From a checkpoint of a small autoregressive pixel model: 9400 steps.
Rows from block 2 of a small autoregressive pixel model, named by matrix and row number. Rows with one number belong to one neuron. Each number is 128 + 24 x the weight over its row's rms, rounded and kept within 0 to 255. All counts start at 0. Numbers have three digits each.
After each neuron's rows are labels from the 100 images, of 14976, where the neuron reaches its highest value: "strongest on" is what is common among them. Only what is clearly more common there than usual is listed. The data: scattered letters and digits in many colours.
# fc1: MLP up (model.blocks.2.mlp.fc1.weight, 1024x256), inputs 0-127
# fc2: MLP down (model.blocks.2.mlp.fc2.weight, 256x1024, transposed), outputs 0-127

fc1.53:111138100130094122118082126131154113155136108152125099170136117119097188119146140102130145150117131162140084098124167132126130161128148136144104158147111130130098171170165134138125150152140140132100094103117145064107127131106163123121111111121149157154148140159120100115158137148132117126106142124128129142121151133137110113126121138157150138184113107116061134132128086118119125130126
fc2.53:149122088070115129105103104161148141143142124141108115159129144070124125119130112165084150139139135136151135097124120112118129146145133108151086113100117108132125138148125180131110176141156153155112135196116142134085130123110132165134164157110097129128138160109146160143169109213115083129153128117129132120146143159101145102139126071118106132161128118165101160114119118107096101105156
strongest on: white

fc1.668:098089106149074128128165114166132118084169096118157140142124135116095155124117150106152159146117114123128123130119116109110152146144138093164086128134143122165091174113131192135160125161122146113058128094172123168129126108139104159084128091084105145139149135132090133126097157100146080151146136123096118110136127148118054154106145148087156121118128110126143154177081122108109095145151
fc2.668:213123124092127095117147110131102144162127113096153135112123108123105092129121122127164112154138134106091138141075132147111113105160102157173088168188172142127127115092126175142147127123156172132165089156076106108138098112121117161074090120139144121141092151107121101141103140107122152111153126125150123140106133148077116100116152146109138125130138099130117146136113155113081124158154
strongest on: yellow

fc1.451:127139079095118113125093156196101118117131121113129106093127135124120118159131157165094132124110176152135129136135140146106168098135122135134125125097164161173137112113126170138131142144127127139131107165156114129133145105163196139129139122135136137141144175106123125106099128111135147127115124122163129149157136096131100156137184114118147143153156137080145132092074125112062136160132
fc2.451:127119109102151111129100120159119143136127098126122088069090128094144148152119078110105135117079153114097116116117143142134198109128130102144139117123173126120108158130142130162129111089111142147093134151115119100130164143076131125127103099191086129097134104158112091139115136098119126143112140128121131105164137064138143132127159126102156104080116093143146158109095124105145182118148
strongest on: blue

fc1.647:106135076112088099124092128163126148142130097114130123171137108142120079091118161113144145147127133124100098138102144111126138153156130122170122154166129138122118121130124150128153135143105120126117129150125153102128104116108147097115112172109122184156076129108134139142119143158141141143143146117131122136091155141094118081100116150115104144135114114141087124161108110147124097110122
fc2.647:167093097071138121121132088117136129138131104164069100160123146110132137123127142166092131133091128093117128081110069149189146142142117110142125095093086131131121094144141122090133124110144126107097121171093149084129126127109123154156083150172126095141091166130117124142140109173076134159163076131155128116145131136118163115110111126096111107115116155177158136136135143080113139136134
strongest on: the character M

fc1.45:150107098110101170085105094207134165122173090133088101157105173086150167125154153136099128157121122153103107102101132141130122136113134153169136151119147137128120131127123111110104091130087185172141126114087129099111109118141164160118139154108120145166110154174086131129113108120117099131134126107119141159107152086126129143113146137141150173137137129166159098127081098085071129138123
fc2.45:175128147156139137093101127142105161083096117149100141103149105154157102165110111101173144128167164132119132144099108085091111091124133137117101118132160159103127149116161145113166089120161149148138098122123119158146128096141075101089151129139107158142097141167126154133161150162150108102142116160142104100128130119114099103136123165151089127171147142142165126110117099094114107072112
strongest on: black

fc1.350:158112089050152120107161116122130110099141099141116098137121151155139147161157155135130132151090127105111123102076153154104154131166172118157111071110113139146096144142142145125131123139110140133119149134087146092123154130123164165115094160132165109141084117112100145134137133147106105138114139101156133097093140144106112132063110116093127143210120121159125157140122109123110084165168
fc2.350:121165134089102100157136086190158113132154147153123100140164124129187135126114137131120173142145096127147150102082109098125097164084140090144129107134141109113105111154128106121090153125153165166080135154122143126106103129132120153137105124150133107135126139087103131119160124158102139120165130102128127149122108110115114089134086083130132129126139100141166142098111125142161138172153
strongest on: the character M; largest: M

fc1.749:196114126081132123127159090129142137130130100124131115121148117176165127120150144157117153138130152145047102111112134143106152145161138124175112138086130141180101102138121165129115092160117108122071143106155131125114138103145107117093119135132134098144108144129126197126133128106110105138112126099135088105137126142102131097139107143132117125158124118133123115114115093142109114139172
fc2.749:126133120119116103149166110150135146119149140127112103134150149125130164119159084103152133135118098132173116112131151114111098144141162142150127158134122121126124115150100100125081127155153146109150127108080150135132130133173163157122144067113148162132145132097111085137132124087180121068114156127147137191085122129127055134124105101121122119150103085128129131121083089129122115163147
strongest on: the character M; the character W

fc1.219:169123124115108101134113117150104164087124126123124138119163103119116135146116103147140149147140154138154138163117103112095106127131122133148105139144127161161105068119130136141120132145114143104183131147134094113129141092145128138097217150108164104119103137087119124144124130152150125122127135101138167172119143156115107120128135092147133099142155110122158127126083145164069105126137
fc2.219:157099090090137136116112143116133074123143141146115149127137138077132074142166133110142159124106135138089134142139112099122106117128109126143119095096134135120127115139115104073144130104086114118090171142117119161130130127064122134131119138141108093132103132163147139126120112183132083176119144123116172114095137136143142095112092123137142130106109145117084137120144143143139105116099
strongest on: blue

fc1.5:103111145143113134131113145120146131136122103109135136146087161127073096133084155143075118116139110137130093110144193120115145111126161135146142134143120154140171150156076157109194153141134096126096095134155138115143156123132128117115152111100114139098126132102140135114137099093105148160081157077049106111127158117087137146090138134111139144134155179107129155156161152147119116139154
fc2.5:126097104092139152159159142128126141168162097110132144158131109148140121135137123137111109138097115098151080151131108146099145144147171162115150117136100131131127168139094127132111202133127097154107122130114145116143135123117152099137141124132152171086148098136145106126132115112154131106092115098154199170122154161138122166154135082121155157161137096109106139141113099112153142090162
strongest on: blue; purple; black

fc1.55:173119105121099122106122106156108122134144096126142107112127132133136136125094152109106162118152130116107126140088178144110119156116119115149115135153145138170086121098113117116123106162115170140127126130117126158095118093135154137101113145176122141132153083148119160119033112138080094152169173105133139122124118134133089106141127126145145142118153123165160128130113151113119109141134
fc2.55:124124107086137120141133157094132149119095097117126129141134120135100135149157128144121099118118102117136124130099138167137148149133154093128147120091093113078069142154140145109086124156141130108129148125088122136134119168104117144151104117116184155119120117104079126102095170160184114090135138121123147155138117110154101137143194134169141138102150109077111066166118121150098122128117
strongest on: pink

fc1.374:166119138115118129129120116180083151077142104124112091146146121147113131165123160110142145139157144116130110068112132124101150103149149124133105143132132144167111127124104157096124105182120154160122131131173117110122146104152145141049141142100123171156099150114137148103109123116086140139130140128087137119190157154105135122123135103118118093131146115181155087146157127172135092115115
fc2.374:130102140101075086167167142122117091140172138105107129113116132140137151139125141118072126120156122125078121121156168081098177117125131133082141150173114143129119130125119136142105140122110116141135097159150124148136111165158164128116106142138093083133150132101143139080104108142145083138121147143108129091119126088159121146131122123151156134170118096161115148119111141137117119182108
strongest on: pink

fc1.18:172110122147122129123122091138147077092166128152152128160125147111118153130126128129115137149140098113109101107082143171107136142124151100151139123120120131145126117115120148134159117160123145161127101077110123100077114122091106128110089130093090133135169143155071104116141138125088157165140145116103197106179112137102146151092145117108146145126134150136138137151086129109128123169135
fc2.18:075104103136114159154142105173130073080130139140104119167124109146157160135168100120109121117135141175127094121104133134158161118149121133123140112137159145101108136115165139140137147144077108132091160155131114130134156113108123099123092131143045146118114144147140105134115096157121153119126145115132099105145118096111177117116092099086137133118121141136117099102137129108179134141118
strongest on: the character M

fc1.121:163095107142088154137121114129112082134174118119128123110148149117163159106095122102143091111116128155124126120079112148120105145154116111149126138152172133143118151135111141130085094151154140104144128169142135136087117090138161134132121124120117150148151147161095151110079134132116090120130085123126113061127128098124106125123137100151128152111120089108121090123121123155140115135105
fc2.121:106168094111106109108129114190150124143145134150154113136131120107174129131152163071113110142108104137128107101113139101112123130126120139131154125102141121064111134126158134168142106149138143140185091094100115112126142152119118154111165130159150143139120111125097112116129133124140173119153132117123093115075123142114094115095133154152147130180130141053144134136138129131078168114132
strongest on: black

fc1.754:130094120129142136097165106140111129126168102094145153153120205130118125125118155180141103118119133135103130074103124120098119109136096144157055071082155143154135135142088122097122109133082128141138182120180155168118136099120159149098110132162169151135125155118127151112112139124115133134130125144093093099157121148100126112137136106126119139120139103110128141123141127098122106139111
fc2.754:131125094106156149118103131080119114160133137143124116111138118136084110145112148122067140120114115082110079104126132139151152126143128141117141119137091146085123111131135095105118082136141128102150138157105133107141156143091150117152073112136128080130112144097123139119102141166090134163116118146115150094148126138159196143121140152146132152107130158157130105123123116138083170133127
strongest on: yellow; the character N

fc1.577:141074151146113152131158137148138135129160150112136102126136127146155165146126187197115151097166149154111101122161125118110150157155164119134126137130132108121149123094125136127089125119121089111128112138182141116078125089083126101128120094119095161166084144099116138068120102097127135159153104093127119094167102154143106157146126108154106081128163101186163114150132115155125095160116
fc2.577:150113117135092122114087124138166112132158099164120126111154153075160147133117139166134154139151111128152132092188143137094136149115152099106116111122125086147147108108157115110097146150075087116081145118123147125080110146106141139152138100087098137153141125135133124119104139126148097136153108136169134132162106163157151143167096089105121103145114114137145166141112157126101172126102
strongest on: blue; brown; purple

fc1.316:147075117135154115093120133161104101102154106123132113129113163112078124136160146115088137129116151159072116104108141145105172114131137149185094109135177150168081139125085148103143124150097098139094120112154143149099144097105140145089157120135123146148140152111126167129113112142091109166143121139103124128166136147151099121125165134131177162146136119121126174130121115117122104159117
fc2.316:143128112131160171115116123097082107119089080133121102083157108101103141146141130104163147167107160118091106157140112147162154085147106139121148111119107167125123113109124150103136070127154137152141113165103141130139172116142151073109107110093145106122132144151137125143130111167157149180153096158121166117169151143174146092105128178146114120139136135114148115141131076163104152131117
strongest on: the character M; the character H; largest: M; largest: H

fc1.98:147116151096106143106138117156133109069141133131114097142108132104101144162120169151119138129131137133098089132132150128068152105152167122146128124120133159157120131143119174121131152191142150141122151096115135124137156107170152168108126138101124114121120131123113166125138097120117090188104125113107095104151134105130084113109118109092146137187141145160106158133131101128108075148179
fc2.98:144116098104105158135123087147119093143132123108155122137116193103114119124123159081113133167139130143129153089130123103107110133113142121142130117105128124049117093104126112124127104135150172151120172166123128120141104165126139124128140149107101168138159150163138178135108110122157082095140124118134130161143118118101144133094121149127086124100118104124148103153129110135140145162087
strongest on: blue; brown; purple; black

fc1.439:122125125115113122141163109118128169112169108123115123110131122170155186143121168137156167140154131115085128098131139147101171122146133140159097111097121149166112113120139127114110132129133112150066143084158145125123139120157144126138120087155135116155120153153129167130086129117120037173137169116144076126147126154111071168127097125139117125129136110155130134131147064093084101180153
fc2.439:138096063124144088123123108112117120139114104126166155148137128103157117098160113118143176146100104165127126126133171110153105151153141130144168137122141127139118127142129100128090111157150140095107134135092166115118116120122168128123136086159134158134089119086135129130096135124153117083129125104150176181107144086136126134121134110154158154138097098102113126082134136125093090156136
strongest on: the character M; the character W; largest: M

fc1.657:130111108099124144128122129139131163116125100137137102132119171136160179117169154145109132157110149116082114138057116127110182133143121144167088125084140135166119136121097113105104132122144148135051162093158115145113111132146134116111137116162114101141129144159146172134092135122135105141125137122131106154151154097113128125114109116114156118121122144095127145108139050102122109160188
fc2.657:076110108097146125123135154114134096116143177140118148154115182156116153132190139112133093148108089102121138116134122141139132141150117143145136050103110101079149127121119110129121155119093143127146148116132112138097114122134164105167135110150154183117147156138111128117089123085148111097133144118127135125076134146129107159112097112160145164134105138117099120137142091128154059138100
strongest on: white; the character M; the character W; largest: M

fc1.725:147109130083146106137145069172138167146121090136181123128144142110146126101096162128123119141158090141095100138109115124111112182115126120143103115150165130128113128135147126142120090147107144109112120072154148158122121109114098173108140096096143090160115149143115165111095173105109146182155175106114134111120118156114096151137170112138105104104126160152148166135117113139124125141129
fc2.725:097080111124106097122127162088128071118140074126146149143148115071142113088133122145097159117145108142116106156172087170154156129159125108139141134128137113122153123175110141135128165172112116089099125132101147120148144136129171111148108103139124113123110107113184126114126097164113120119095105132120171164164154107146156137149123080129120145134100141076152119124146130119112125149125
strongest on: blue; black; purple

fc1.564:186111089114178112116134124169110126117167172119092126098135165107118099167102126158107122116123156131142124111126112115108106122127106140143109102117116130137129103129103123084136114137156116108124141162099139115111119075132185154131184155165142146144121124122121113122104139119101101146146114110135118118138126151129113126107117114155132127099124113147173172088110119097117123139161
fc2.564:125124116146131118115093125107146109162097100126125151124140098138108128111152108165133132135095101131095150122118114115179126167135148152116125167129138085125104118169110101159076110125143108120150160095119151164092118111134126152126081131133134129120154121122141088109149172117129143142119123141104196108129153087151151117114120113102117178138102097104085087116134153093094130127135
strongest on: blue; purple

fc1.619:185100155088136135119104105135108153113133087122115079121146112156115109136155139142110139134124167139084099132119161131113117140136133098158135145074136141177095141130109146155137103140080175126075151120114111130110150115098136140061116134119115129125092175139136140123080113149137097136131107143129132109150122126136138076138155116088152173156155123125191094096076131096120133146152
fc2.619:077097171090126143138145091104118145145132144125180160148112142160078118088125142150069129108141120136137137105146096153153141159103175113118133162159101108151121156143126137172107133133120118076099125073162146120100115123148098149132110151090121120121131169118145165105147154094145103092131079166085115164118103126121133183135165087172133113105130091155128114174140138123132102143136
strongest on: the character M; largest: M